config.toml
train_examples = 39062
n_mels = 40
num_classes = 5
norm = "rmsnorm"
activation = "silu"
head_dim = 16
fused_qkv = true
qk_norm = false
inner_norm = false
width = 160
label_smoothing = 0.1
loss = "binary_cross_entropy"
grad_clip = 1.0
steps = 24500
epochs = 80.3
Rows from block 2, named by matrix and row number. Rows with one number belong to one neuron. Each number is 128 + 24 x the weight over the matrix's rms, rounded and kept within 0 to 255. All counts start at 0.
# fc1: first MLP up (model.blocks.2.ff1.fc1.weight, 640x160), inputs 108-159
# fc2: first MLP down (model.blocks.2.ff1.fc2.weight, 160x640, transposed), outputs 108-159
fc1.302 [127 131 132 133 120 133 126 125 130 130 127 134 115 117 122 130 134 125 126 143 131 125 122 139 129 122 128 126 127 129 132 130 129 115 134 123 129 127 127 132 123 123 112 131 129 111 130 126 122 129 132 130]
fc2.302 [116 115 132 123 133 122 129 132 134 127 132 140 130 144 133 115 130 127 127 123 132 136 119 128 122 116 119 133 113 133 127 123 147 130 127 137 123 132 145 127 125 145 111 131 125 135 132 124 121 126 129 131]
fc1.303 [105  80 114 122 120 113 103 161 139 174 197  98 145 117 117  83 139 124  79 133 115 121 137 127 129 146 120  93 159 102 110 134 126 165 167 135  88 152 102 137 161 137 176 126 103 126 140  98 114  88 148  66]
fc2.303 [ 81 148  88 141 123  66 160 129 106 117 146  94 167  92 109 119 112 168 115 147  87 178 144 101 120 159 168 124 139 111  96 132 100 136 169 120 147 107 126 165 118 105  80 120 163 144 160  97 140  95 150 160]
fc1.304 [133 125 140 126 122 136 145 126 133 126 136 146 154 113 120 122 122 141 160 132 128 126 129 136 125 130 128 109 126 148 111 146 131 110 128 127 113 125 140 130 118 120 122 135 119 132 140 129 138 122 125 134]
fc2.304 [108 138 140 126 118 125 140 136 130 147 143 147 119 149 160 128 120 116 150 118 132 140 132 105 125 130 135 125 137 128 134 125 149 137 126 139 124 143 128 147 136 124 121 128 136 114 132 142 137 109 135 117]
fc1.305 [151 116 109 118 145 144 122 137 152 117 131 139 127 132 130 139 101 150 133 110 143 122 137 148 115 125 109 152 131 141 112 143 120 121 125 155 120 139 132 161 133 122 112 124 144 133 110 151 132 132 116 147]
fc2.305 [106 111 137 111 124 140 135 123 153 145 114 164 116 149 131  88 111 105 110 113 120 143 116  95 125 108 106 158 116 140 123 144 128 130 132 130 127 157 123 104 141 119 134 116 119 137 132 130 138 118 151 104]
fc1.306 [ 89 125 110 124  92 136 122 174  91 103 125 139  83 132 158  86 103 158  93 134  89 138 106  98 132 144 185  97 118 112 161 151 164 125 121 109 118 170 153 145 129 138 136 130 128 122 117 114  90 149 125 172]
fc2.306 [125 139 120 117 147 107 133 120 101 134 104 112 106 132 119  92 166 111 129 120 112 154  98 103 129 143 135 131 108 111 121 124 131 118 112 139 110 115 174 124 105 100 111 119 120 148 145 133 132 104 122 129]
fc1.307 [117 129 105 117 123 121 107 116 141 132 110 134 113 121 128 146 123 119 111 142 128 123 140 152 134 130 124 131 147 129 105 128 126 135 138 128 122 120 126 112 119 122 118 116 143  99 145 144 108 137 122 114]
fc2.307 [125 118 129 130 142  99 129 139 143 128 139 145 129 136 137 128 113 139 124 135 147 123 118 135 122 131 128 152 134 134 140 136 150 126 105 136 148 136 149 128  91 139 128 139 106 144 125 125 118 122 109 118]
fc1.308 [157 134 126 121 154 124 132  93 140 153 130 139 173 129 171 154 150 157 176 130 106 160 132 162 159 123 131 105 132 104 115 122 135 136 134 146 125 108 124  95 127  98 134 148 103 119 116 140 134 136 100 117]
fc2.308 [ 89 152  97 101 158 112 111 140 143 102 144 132 109 141 165 118 160 113 169 123 116 131 107 120 137 102 129 139 129 110 123 140 152 131 108  90 115 125 130 171 115 152  96 121 112 122 169 114 113 137 163 129]
fc1.309 [135 131 135 103 112  98 148 129 153 161 138  72 142 130 148 125 180 154 172 153 113 130 147 146 125 121 113 118 127 158  70 123 112 131 192 158 125 132 162 123  81 148  94 182 181  82 132 109 152 132  95 126]
fc2.309 [161 117  84 154 158 135 146 150 149 194 137 131  87 179 163 137 104  71 119 102  59 150 169 110  76  95 129 121  88  62 117 168 136 174 131 158 142 140 159 116  90 102 131 177 154 126  74 127 104 152  51 132]
fc1.310 [135 119 147 144 133 137 130 131 115 125 121 104 152 125 141 157 115 109 115 133 123 107 119 129 117 134  99 153 129 120 112 125 130 131 122 135 146 136 145 126 114 146 117 131 149 112 117 129 124 112 150 134]
fc2.310 [132 121 139 125 110 149 129 126 120 120 130 128 111 125 156 107 144 112 115 137 135 117 106 129 128 113 156 146 140 112 131 130 152 137 154 124 144 109 139 120 132 135  99 131 123 134 133 146 129 134 119 154]
fc1.311 [116 122 119 132 135 123 148 136 131 123 151 142 124 143 122 148 160 131 124 136 121 141 122 142 136 113 129 122 122 119 133 134 118 120 127 106 133 135 131 127 133 134 117 120 117 107 117 114 150 129 120 119]
fc2.311 [137 120 143 164 141 137 125 144 151  92 112 149 127 114 131 133  94 119 134 130 127 129 130 119 123 124 130 121 144 132 141 133 144 151 103 153 115 139 148 140 139 130 123 124 110 145 112 127 116 137 110 138]
fc1.312 [140 133 133 130 123 110 134 135 128 113 142 148 120 109 141 140 123 129 124 147 140 127 132 129 124 118 106 134 121 126 125 129 123 156 130 127 106 117 125 135 134 129 124 141 116 140 110 118 126 122 136 104]
fc2.312 [117 146 119 139 126 121 137 113 133 138 131 116 138 138 152 132 116 110 151 108 148 127 121 126 127 136 120 122 123 113 117 143 142 121 133 124 132 134 149 128 127 134 118 121 128 130 116 132 127 111 103 132]
fc1.313 [ 99 122 113  84  99  94  97 137 121 131 133 139 131 107 108 121 102 109 147 148 144 137 107 152 142 111 127 116 133  85 127 128 129 115 157 140 120 111 129 151 131  99 107 111 154 141 130  97  91 136 153 132]
fc2.313 [105 120 122 162 137  68  89 144 152 126 156 140 157 140 118  96 121 129 135 105 114 163 126 138 128 132 117 121 122 125 118 126 141 111 150 143 117 145 160 123 147 113  99 141 147 134  85 109 161 163  93 126]
fc1.314 [137 101 155 161 162 158 112 140 114 202 127 131 159 163 137 109  98 134 113 128 103 110 162 174 121 140 103 128 127 111 134 111 116 106 134 154  99 158 121 154 124 124 121 147 133  69 135 131 137 114 126 150]
fc2.314 [116 140 115 141 112 147  98 214 163 162 141 132 103  94 115  82 141 118 164 137 124 100 130  99 159 136 124 161 134 134 122 116 110 126 121 131 104 103 158 164 124  91 123 138 164 132 164 110 127  89 151 148]
fc1.315 [ 86 157 136 127 123 163 146 171 144 216  92 171 184  94 141  50 165 133 109 155 157 143 120 116 176 148 166 190  89 121 104 108 162  70 151 151 108 143 151  99  93 144 112  97 120 148 108 154 140 121 116 130]
fc2.315 [ 90 129 150 116 103 119 141 184  71 111  88 122 167 145 168 116 170  74 115 163  98 111 103 135 125 183  83 157 118 103 134 150 167 153 121 199 223 190 156 116  78 177 224 119 164  11 136 157 134 123 145  64]
fc1.316 [127 131 134 147 108 117 136 132 120 124 122 137 122 123 119 118 136 122 123 130 140 148 128 125 127 128 136 136 124 117 136 132 136 118 142 150 134 124 137 121 119 116 118 134 130 118 109 124 133 120 140 124]
fc2.316 [104 124 139 129 125 127 128 130 143 132 122 140 122 143 154 130 123 107 150 120 127 134 128 118 110 124 129 126 119 115 119 138 150 139 123 127 124 140 129 124 135 136 111 123 124 128 123 124 111 136 120 128]
fc1.317 [127 123 110 126 125 137 122 129 151 144 148 120 121 124 131 141 144 113 129 122 118 121 126 109 117 124 131 115 123 139 130 122 121 138 125 138 142 132 140 133 121 123 124 137 114 116 138 126 113 134 137 134]
fc2.317 [135 120 131 141 132 120 151 131 126 136 130 133 145 140 148 116 131 138 124 131 125 127 133 137 132 132 140 141 136 113 119 112 151 127 130 142 146 138 136 115 142 136 119 126 132 116 131 114 129 117 114 124]
fc1.318 [ 99 148 157 174 159 131  95 118  89 185 115 126 119 113 173 123 162 119 132 128 143 108 107 114 155 114 123 141 118 120  85 111 127 126 139  98  94  93 149 123 118 121 138 130 127  99 130 113 108 113 154 103]
fc2.318 [146 134 138  81 163 148 148 136 117 109 156 129 129 131 129 147 129 154 153 114 135 130  89 137 143 136 144 104 125 129 114 135 121 100  92 132 131 120  99 139 111 163 149 156 148 146 121 144 127 126 117  99]
fc1.319 [ 98  92 123  94 136 116 101  97 107 150 143 131 114 129  96  87 136 121 177  65 182 110 155 164 144  84 108 127 119 169 142 156 167 125 119 165 166 109 151 136 145 130 137 133 112 139 113 100  91 150 122 180]
fc2.319 [140 137 125 129 111  85 122 105 154 111 138 188 125 146 117 119 138 128 124 114 139 121 113 155 141 135  74 149 143 159 174 164 165 124  75  84 138 145 161 132  94  80 114 165 120 132 147  63 167 112 147 105]
fc1.320 [131 158 116 115 137 103 122 111 105 155 127 127  49  45 143 176 126 124  63 178 133  71 129 121 132 140 108 142 133  49 117 136 109 120 172 185 113 139 195  98 132  51 165 102 159 113 113 143 195 114 211  90]
fc2.320 [113 191 255 236  92 152 156 162 149 178 102 153 119 204 154   0 198 121 118 117  43 114 233 141  58 163 139 184 161  91 121 135 168 150 159 131 126 116 145 146  90 180  83 163 129 136 170 180  87 111  95 150]
fc1.321 [136 127 119 106 126 124 147 120 129 133 129 130 145 117 134 126 135 129 126 130 135 153 133 135 126 134 126 127 123 123 131 129 133 126 120 134 129 134 139 130 137 130 139 120 144 133 119 129 116 132 142 127]
fc2.321 [132 119 137 134 129 133 124 121 144 156 130 131 132 151 143 121 114 118 123 111 142 138 134 128 122 121 138 132 123 127 125 143 165 140 122 128 146 128 156 129 124 129 118 127 117 120 119 122 125 112 117 132]
fc1.322 [121 174 126 132 115 132 143 112 114  96 136 135  99 138 117 127 121  95 132 137 158 147 134 159 133  95 114 136 117  97 117 154 107 142 135 149  90 145 137 145 140  87  87 125 160 150 121 148 101 116 140 110]
fc2.322 [106 127 157 121 102 128 126 140 161 126 115 136 123 159 140 115 150 156 142 129 114 154 103 131 126 108  87 123 105 135 147  94 154 131 119 123 113 148 137 114 115 139 135 137 128 112 128 137 126 130 115 130]
fc1.323 [137 125 136 131 129 130 133 141 137 133 146 131 139 127 129 133 144 138 119 129 132 135 135 129 112 131 126 123 125 132 124 127 132 128 128 131 112 123 135 132 139 144 110 129 122 131 132 127 137 124 117 131]
fc2.323 [114 126 129 136 139 121 130 134 123 122 127 139 117 139 130 126 119 124 133 136 140 137 129 123 134 117 140 140 144 138 125 126 137 123 119 122 108 134 141 133 129 127 124 127 125 115 131 149 108 131 141 126]
fc1.324 [255 121 124  42 191 109   0   0 204   0 255  71  23 204   0  32   0 139  64 255  38   0 255 195 142 152   0 130  32   0  87 240 168 156  55 165 253 147 176 172  49 131 255  70 126 158 237 206 255 114 167  10]
fc2.324 [ 50 201 168 123 245   4  78 233 208 146  46  86 127  58 122 163  11   4  39  44 122  51 151  25 238 223   0  32 187  39  86 144  26 255 186  33  73 163  94  11   0  83  97 108  73  70 128 124 255 217 135 105]
fc1.325 [106 106  80 106 113 105 125 130 122 143 155 129 138  93 126 143 123 108  97 141 124 151 113 120 143 122 128 125 137 110 143 122 132 117 135 135  97 113 129 124 121 108 143 125  98 130 107  99 158 129 134 126]
fc2.325 [111 135 103 151 126 135 137 116 132 152  95 110 134 134 133 133 102 124 142 126 127 146 111 109 131 122 128 126 130 108 132 124 117 146 140 131 102 124 149 128 125 151 116  85 117 161 148 133 147 136 117 126]
fc1.326 [138 123 132 136 130 127 124 113 136 134 121 130 114 124 129 137 134 121 121 123 124 136 135 127 133 131 133 124 125 131 121 142 134 136 127 131 130 126 135 131 124 120 118 128 130 126 122 139 124 125 127 124]
fc2.326 [115 116 127 125 137 130 133 127 159 128 136 138 147 146 143 133 120 129 133 132 134 128 123 128 129 123 133 147 117 106 138 138 150 130 116 121 131 128 145 134 132 118 133 117 133 133 133 123 111 124 129 129]
fc1.327 [118 113 160 104 154 179 120 150 139 116  92  85 116 152 161 149 149 139 119 133 158  81 117 134 135 125  80 148 123 103 132 116 101 123 140 178 136 144 130 145 136  91  68  95 110 143 136  86 146 135 113 150]
fc2.327 [147 133 147  80 133 129 156 107 154 136 140 160 129 131 109 111 151  66 142 125 117 111 120 144 157 127 175 118 101  96 115 118 171 114 123 128  72 102 129  97 157 104 101 107 112 103 154 113 139 145 147 107]
fc1.328 [128 121 125 123 131 124 129 129 130 132 134 131 129 136 122 128 127 132 132 123 132 128 125 128 124 136 132 127 133 129 130 136 128 128 126 135 128 121 125 128 129 137 130 128 119 128 130 122 129 124 127 126]
fc2.328 [126 127 123 139 134 127 128 128 137 118 129 126 130 135 149 110 131 121 118 128 128 136 131 124 116 127 128 132 127 126 125 125 152 141 130 132 126 137 136 126 126 125 121 133 125 125 123 127 126 125 121 137]
fc1.329 [138 152 123 100 122 183 104 123 139 166 104 113 119 103 141 128 126 112 116 139 112 176 133 136 171 136  96 107 139 144 147 106 101 145 187 136  61 147 149 159 113 118 159  91 160  91  91 127 141  77 134 113]
fc2.329 [155  96 101 178 122 146 146 124 143 135  90 120 199  93 181 117  96 122  99 141 146 180 173 147 157 132  96 157  82 128 120 151 113 158 145 135  89  57 171 119 103 166 122 105 138 111 202 139 123  90 115 154]
fc1.330 [128 129 131 132 125 132 131 130 131 136 123 132 124 129 119 133 131 123 126 133 123 134 125 126 130 128 133 129 127 123 127 124 130 126 130 121 128 131 125 133 124 130 127 129 132 123 119 129 132 128 129 125]
fc2.330 [125 133 127 132 129 119 131 124 138 125 123 134 125 144 142 109 127 117 128 131 127 133 131 121 114 124 119 132 129 127 133 129 150 127 124 134 131 130 143 132 133 130 116 128 126 128 129 124 126 120 129 130]
fc1.331 [149 121 124 114 129 127 132 123 134 139 131 120 107 108 119 118 131 127 124 125 132 121 127 128 141 124 127 119 135 118 128 143 130 136 134 145 117 129 136 128 122 129 124 131 135 139 138 111 124 137 117 121]
fc2.331 [129 128 129 127 140 130 126 137 154 128 132 139 121 147 145 111 136 111 123 137 111 132 123 132 127 134 133 126 123 118 131 113 143 139 125 117 123 138 126 133 128 128 120 125 116 140 120 125 121 121 116 144]
fc1.332 [135 147 161 130  99 126 104 112 120 104 139 132 130 107 132 121 146 156 127 134 164 146 138 151 138 139  99 130 110 110 134 136 148 122 106 111 112 127 123 134 149 146 109 161 139 157  84 126 110 130 126 151]
fc2.332 [124 113 150 142 113 133 123  88 108 131 115 146 124 171 173  80 167  88 109 114 106 137 110 129 115 139 119 131 104 112 121 127 112 116 121 108 151 131 167 108  89 130 143 129 149 111 154 121 153 130 128 142]
fc1.333 [139 125 127 128 124 127 132 123 130 129 129 129 132 127 133 125 124 134 124 125 133 126 130 132 117 129 124 120 136 132 124 130 125 129 122 135 134 124 130 136 126 136 130 128 120 124 134 114 121 126 127 137]
fc2.333 [121 131 134 138 135 133 135 132 142 122 128 127 133 141 152 108 122 124 126 125 136 132 131 121 119 128 128 130 125 126 120 136 146 136 129 123 134 126 140 127 130 136 125 125 128 132 131 125 129 135 124 134]
fc1.334 [171  89 131 124 120 125 100 117 167  92 143  70 132 107 125 105 122 168 158 162 128 117 102 137 118 104 140 113 134 137 142 105 135 109 104 131 145 106 132 178 146 141 131 125 131 143 130 129 111 151 115 129]
fc2.334 [ 92 145 144 135 160 119 147 105 154 143  96  95 118 141 120 147 140 113  78 141 130 124 134 122 123 160 136 148 133 154 126 129 132 118 106 154 139 150 126 139 160 138 112 139 109 132  91 125 132 129 137 131]
fc1.335 [191  81 137 105 130 147 135  99 130  78 151 156 183 122 135 121 130 113 123 146 121 104 115 135 118 199 142 111 155 133 131 108 124 169 135  99 127 125 122 167 127 133 140 119 109 125 112 158 113 174 162 130]
fc2.335 [ 99 141 119 148 100 103 119 131 154 167 115  99 151 125 112 119 183 133 108 135 130  90 145 124 137 118 110 103 141 126 126 129 112 132 123 124 138 122 122 140 107 137 126 100 136  65 151 159 141 122 141 132]
fc1.336 [144 122 153 111 126 104 130 103 119 124 153 156 138 116 155 126 140 118 112 150 149 135 142 151  87 143 115 109 125 115 166 118 132 130 123 158 134  94 119 124 117 105 113 137 109 121 127 122 183 109 149 155]
fc2.336 [155 169 147 130 119 148 105 100  73  97 166 161 105 154 140 116 142 108  99 110 129 126 120 138 117  78 139 121 132 123 154 109 116 126 130 145 147 137 163 138 145 142 129 129 110 120 148 161 105 130  93 117]
fc1.337 [120 122 122 116 125 145 142 123 136 123 113 141 124 146 115 123 134 129 134 132 108 127 133 121 126 130 150 133 134 116 145 142 130 116 128 146 134 137 131 103 147 124 124 123 102 133 117 108 127 137 121 124]
fc2.337 [112 132 114 125 133 138 128 129 123 116 126 111 119 159 142 110 127 135 117 120 120 126 136 117 109 136 133 149 118 133 125 122 151 116 121 121 107 149 130 118 134 150 115 143 125 134 127 136 130 129 133 116]
fc1.338 [133 103 108 115 177  98  95  79 123 128 134 115 151 132  75 133  83  80  90 135 106 111  83 103 176 113 146  55 123  70 152 122 129 139 109 136  75 101 186 105 108 111 204  40 112 140 182 151 223 184 172 113]
fc2.338 [113 126 143 131  30  98 142 126  98 110 162 198  62 102 140 149 168 180 121 155 203  70  99 129 162 152 107 142  80 178 109 122  52 155 154 122 102 111  61 153 176 144 140 146 129 131 112 139  61 103 135  52]
fc1.339 [108 103 138 127 168 143 129 144 115 119 124 143 137 121 143 140 129 140 127 130 138 112 147 138 140 144 125 114 128 129 147 148 123 117 127 128 139 134 117 146 100 132 130 130 112 133  99 103 126 151 124 103]
fc2.339 [132 112 161 129 133 128 152 110 134 114 133 126 147 134 135 135 140 115 141 134 152 128 145 114 142 140 138 136 146 133 140 141 150 162 133 120 152 130 122 135 133 151 127 111 136 115 103 136 132 145 124 128]
fc1.340 [126 131 121 157 141 138 109 132 125 105 152 160 119 161 154 140 126 148 132 129 136 116  85 123 123 158 116 127 151 101 162 156 148 148 155 140 115 139 141 145 109 104 138 123 135 122 122 128 179 107  87 122]
fc2.340 [109 139 140 153 146 110 146 147 162 166 136 180 118 129 119 155 149 144 105 170  96 135 145 104 120 104 174 145 147 118 140 143 140 131 145 109 123 149 141 109 144 136  82 129 143 137 135 154 168 148 117 137]
fc1.341 [158  97 158 105 139 114 115 131 122 126 171 135 128 142 139 121 121 132 144 133 150 145 148 177 100 140 130 139 124 140  94 118 115 129 108 141 123 106 127 118  87 146  86 118 109 114 104 145 112 162 142 134]
fc2.341 [143 152  85 107 148 144 126  60 112 111 138 130 121 124 175 116 135 109 136 135 127 134 111 162  97 113 157 106 135 127 118 111 112 118 128 123 154 169 138 161  86  86 157 131 112 155 123 137  93 113 110 119]
fc1.342 [129 120 141  86 127 101 118 138 144 104 124 120 167 149 126 103 152 137 118 122 110 124 121 131 170 145 146 126 141 135 134 135 150 112 142 139 121 160 110 139 152 135 166 133 107 136 112 128 129 122 115 150]
fc2.342 [118 117 108 122 136  98 154 156 135 142 140 152 117 126 142 115 137 145 106 103 124 141  92 107 113 129 116 182 107 111 157 116 142 126  99  95 106 114 124 134 128 147 159 100 141 141 116 131 138 122 105 121]
fc1.343 [140 131 136 113 121 135 128 129 126 125 123 133 124 129 133 117 125 127 129 133 125 131 130 136 126 120 130 125 130 131 125 126 131 140 128 113 129 130 127 123 128 125 132 119 140 133 125 129 106 139 121 131]
fc2.343 [124 122 119 139 131 127 124 122 134 121 139 125 138 146 130 115 119 127 129 116 133 130 126 118 129 137 123 130 119 122 124 123 135 131 124 123 134 124 139 122 131 114 123 124 118 129 132 125 134 120 120 134]
fc1.344 [150 138 119 115 118 122 130 106 141 157 126 129 123 127 102 130 119 142 103 152 153 155 118 108 116 113  89 152 118 120 142 148 116 136 153 146 117 131 135 129 136 116 116 130 125 131 116 127 132 136 130  88]
fc2.344 [115 147 139 131 114 126 146 138 126 158 120 120 124 122 162 138 147 122 120 124 126 147 136 117 127 119 117 157 108 131 102 131 169 133 126 120  90 124 136 124 125 140 118 144 122 124 113 143  99 142 134 105]
fc1.345 [133 123 112 140 102 105  84 121 154 134 127 100 141  94 127 118 128 119  96 112 112 158 141 125 183 114 133 125 137 113 140 119 111 120 131 161  92 126 119 162 145 141 126 117 136 156 131 133 116 115 125 108]
fc2.345 [113 137 142 119  97  87 104 150 125 149 147 144 148 137 101  85 137 117 113 120 138 133 115 105 141 108 122 121 102 114 143 120 136 117 147 138 124 151  93 144 137 112 134 141 115 151 115 120 141 148 106 110]
fc1.346 [126 115 114 121 134 115 133 129 129 145 127 130 127 136 143 137 128 117 123 131 133 124 128 124 112 131 123 121 139 131 117 132 138 133 121 125 121 113 115 131 137 129 140 125 110 132 145 130 120 131 128 132]
fc2.346 [122 133 126 133 123 123 129 132 135 138 127 141 119 136 145 115 130 133 146 130 130 127 121 122 116 130 122 139 133 116 127 127 144 133 125 120 137 129 150 129 130 136 134 107 126 130 128 136 124 127 142 137]
fc1.347 [127 129 146 128 115 124 133 130 133 154 146 119 111 109 125 120 139 117 116 128 153 132 126 122 124 165 122 117 141 136 144 145 138 132 130 112 123 119 121 141 118 101 141 131 117 130  97 140 128 127 130 133]
fc2.347 [112 132 138 128 134 123 119 129 122 148 118 108 148 140 138 125 135 138 120 120 109 136 149 133 144 138 142 146 117 123 129 110 135 137 140 121 151 140 141 133 128 136  91 133 123 156 124 107 118 130 136 140]
fc1.348 [122 108 122 145 144 144 137 130 134 137 164 124 147 180 135 116 122 118 123  98 124 123 148 119 127 134 141  99 146 135 145 128 124 140 115  85 149 127 134 126 119 111 113 136 140 147 111 144 141 119 140 111]
fc2.348 [113 113 131 109 150 140 152 128 134 134 151 130 149 126 136 130 124 123 147 150 139 139 120 117 105  96 132 152 126 127 120 124 147 144 126 136 120 132 125 129 109 158 149 123 146 131 137 137 114 112 127 135]
fc1.349 [135 112 140 134 145 126 139 148 128 122 132 145 108 142 146 132 123 119 129 118 115 141 137 153 111 130 137 119 121 137 127 124 103 149 104 136 142 112 126 110 143 108 117 135 140 110 155 132 115 108 145 121]
fc2.349 [123 132 126 117 145 151 123 142 137 129 124 186 119 112 164 123 119 118 114 131 140 111 142 121 141 136 154 137 101 119 120 141 141 147 127 134 111 126 136 140 139 125 135 119 135 110 136 143 139 135 125 104]
fc1.350 [161 131 129  70 144 103  89  30 100 165   3 117 230 112 128  99  95  27 146 190 186  86 151 143 153  82 160 137 133 223 102  85  79 142 227  41 112  76 130 116 126 140 191 128 125  44 106 191  90  60 155 102]
fc2.350 [255  96 201 149   0 221 108 189  56  70 127 149 198 198  22 165 166 231 158 202  79 129 105 106  98 103 187 160 167 168 154   2  67  78 101  96 110 139   0 146 218 157 146 175 143 149 194 227  72  90  70 142]
fc1.351 [125 120 147 111 117 120 149 118 125 123 143 133 143 118 131 106 116 114 119 128 126 123 136 150 136 141 128 135 150 109 149 114 120 124 120 147 137 149 104 127 130 111 119 117 116 141 115 126 146 120 134 124]
fc2.351 [123 150 149 114 139 140 161 121 131 137  99 124 130 143 133 121 140 151 141 135  99 133 150 119 127  99 125 132 143 139 130 117 126 148 123 114 115 129 140 139 153 127 136 145 141 123 112 118 119 124 128 147]
fc1.352 [127 139 133 106 112 121 144 122 136 148 135 117 114 121 151 124 141 140 130 132 114 135 121 136 141 142 122 133 126 141 146 115 116 118 116 128 129 136 109 154 122 139 124 110 142 130 135 127 136 129 114 144]
fc2.352 [111 114 119 123 138 136 132 144 107 138 135 118 134 137 162 116 116 143 106 123 126 110 118 103 129 106 131 151 131 107 108 113 150 136 139 122 137 128 144 149 114 120 130 139 141 146 103 125 121 118 130 131]
fc1.353 [112 125 129 115 119 150 154 141 119  96 146 115 119 122 130 128 140 108 108 123 132 128 136 131 129 121 117 127 128 125 135 114 136 116 151 129 140 111 103 143 144 134 113 104 125 109 128 130 139 110 121 100]
fc2.353 [135 124 131 149 136 138 154 142 120 138 124 147 116 138 124 137 125 125 131 131 127 129 104 129 120 125 132 131 102 123 125 138 157 141 119 141 132 131 140 110 134 137 149 120 128 156 120 140 139 153 106 111]
fc1.354 [146 132 123 118 150 107 116 116 129 133 136 155 133 143 137 114 138 100 124 117 124 118 145 141 141 143 134 148 145 127 122 142 135 129 113 118 134 129 100 120 134 124 142 138 138 136 140 129 127 125 144 138]
fc2.354 [130 126  98 117 134 118 149 145 122 145 137 120 171 151 151 115  85 119 112 107 130 124 138 114 140 159 122 109 115 127 135 158 138 131 128 127 129 118 140 144 143 128 134 121 155 147 118 143 154 123 108 139]
fc1.355 [154 103 149 118 127 100 164 120 135 159 122 114 115 105 109 134 132 142 102 139 130  87 135 105 123 168 127 117 131 129 128 176 111 103 144 121  82 137 142 158 117 160 157  69 135 144  79 147 112  77 136 157]
fc2.355 [165 135 111 131 131 137 142 148 130 129 145 118 141 135 128  53 171 158 151 156 110 120 131 111  81 113 121 127 139  98 115 144 162 138 123 122 109 154 114 117 148 151 171 149 172 129 145 185 132 132 126  97]
fc1.356 [131 115 140 124 128 136 124 120 136 118 129 136 125 136 129 119 129 143 113 124 125 128 128 130 142 131 127 128 129 112 111 124 131 131 126 137 143 115 136 138 129 115 136 118 125 117 114 121 116 139 119 124]
fc2.356 [130 115 129 141 143 128 144 126 140 145 131 131 113 147 154 112 110 121 123 115 137 133 128 123 123 129 135 132 133 118 133 121 146 147 143 130 126 139 136 126 128 134 114 133 120 125 117 117 134 125 123 132]
fc1.357 [124 120 145 128 113 140 142 121 141 143 100 127 120 115 129 140 134 144 113 129 150 129 118 132  84 126 149 145 131 102 114 136 112 118 127 117 119 124 130 137 112 128 113 136 149 142 115 111 124 112 134 111]
fc2.357 [131 116 149 139 136 133 110 144 147 127 123 123 150 156  97 120 116 142 130 139 127 152 132 118 116 132 112 130 115 110 118 122 159 137 105 123 106 141 137 127 138 123 110 113 142 120 145  94 144 133 129 131]
fc1.358 [140 121 128 126 130 129 125 127 134 147 139 122 109 112 145 117 122 123 140 123 122 121 147 130 127 137 121 141 135 129 125 114 118 123 129 149 113 128 127 132 124 123 125 127 144 163 127 120 120 138 123 121]
fc2.358 [123 138 117 110 157 113 129 123 159 137 129 140 118 123 151 130 134 107 125 112 106 136 147 142 123 139 126 120 113 115 116 147 138 117 141 120 131 110 130 121 126 102 139 140 116 145 117 105 117 117 119 135]
fc1.359 [237 163 125 177 218 119  35 184 184  35 175 137  69 199   6  93   0 104 201 132 151 118 154 118 122 112  81 117  97 112 182 255 124  64 188 129 180 126  80 181 118 242 156  84  82 109 176 106 113 202 126  98]
fc2.359 [ 41 145   5 132 136  95 152 146 208 251  91 121 135  30 133 218  89  22 100 135 121  68 132 170 168 134 172 152 160  59  82 146  58 188 212 109  96  59 158  64  35 109   8  96 124  77   0 141 255 156 134  69]
fc1.360 [136 119 135 132 133 119 141 138 127 140 137 119 117 121 127 130 129 119 127 147 123 114 134 120 125 121 122 141 148 130 126 133 126 129 128 132 128 119 122 135 123 140 136 111 122 133 129 121 142 137 128 130]
fc2.360 [139 123 125 133 149 125 137 129 136 121 143 123 132 146 138 119 121 128 131 136 130 129 131 127 120 130 141 122 125 144 125 131 149 134 131 131 134 136 148 131 120 120 123 114 127 134 119 123 118 125 130 140]
fc1.361 [140 140 125 194 134 107 134  61 126 151 149 101 127 139  55 120 204 166 154  77 120 112  86 165 193 210 187  89 115 150 170  41 114 101 127 141 176 157 167  95 134  51 151 136 111 167  69  70 106 197 108 134]
fc2.361 [ 88 111 215 110 234 119 138 160 211 130 117 176 151 187  35 137  85  32  81  53  83 124 158  85 132 135  91 213  15 116 169 105 131 139 131  95 123  99 224 183 106 109  75 136  72 180 114  63 140  45   0 157]
fc1.362 [124 119 135 136 134 119 118 139 124 133 132 126 125 133 128 124 128 130 128 130 133 115 148 132 119 122 133 131 128 133 130 128 125 142 126 138 127 130 121 125 130 133 127 131 118 124 121 120 125 140 129 132]
fc2.362 [126 130 128 124 129 132 130 134 144 126 133 131 129 145 151 116 124 112 129 126 129 146 127 121 122 127 131 133 126 125 131 127 151 138 130 126 136 126 148 127 130 123 118 129 125 132 125 115 123 129 124 125]
fc1.363 [121 127  94 107 128 121 147 143 124 128 116 134 127 118 123 113 136 140 125 125 128 144 127 119 142 139 133 121 143 121 124 137 138 120 128 122 127 142 133 126 125 125 125 113 100 130 121 133 117 131 122 122]
fc2.363 [109 137 129 124 130 144 106 134 149 118 129 143 132 133 153 100 123 127 145 121 124 138 133 119 126 134 144 125 122 105 141 133 147 123 122 128 139 143 144 118 130 138 127 138 124 130 134 132 124 128 138 130]
fc1.364 [175 152  91 111 112 114 158 109 144 118  92 126 112 114 124 138 144 125 101  89  98 142 121 136 170 132 112 106 151 146  88 135 124 157  88 141 139 119 108  97 125 106 137 147  63 171 107  94 209 106 131 169]
fc2.364 [109  99 134 147  93 113 175 116 118 143 131  94 149 133 123 135 106 108 102 100 120 126 233 173 149 160 170 129 122 151 102 201 118 121 154  99 194 127  97 101 119 160 114 132 186 134 130  67 142 184 149 125]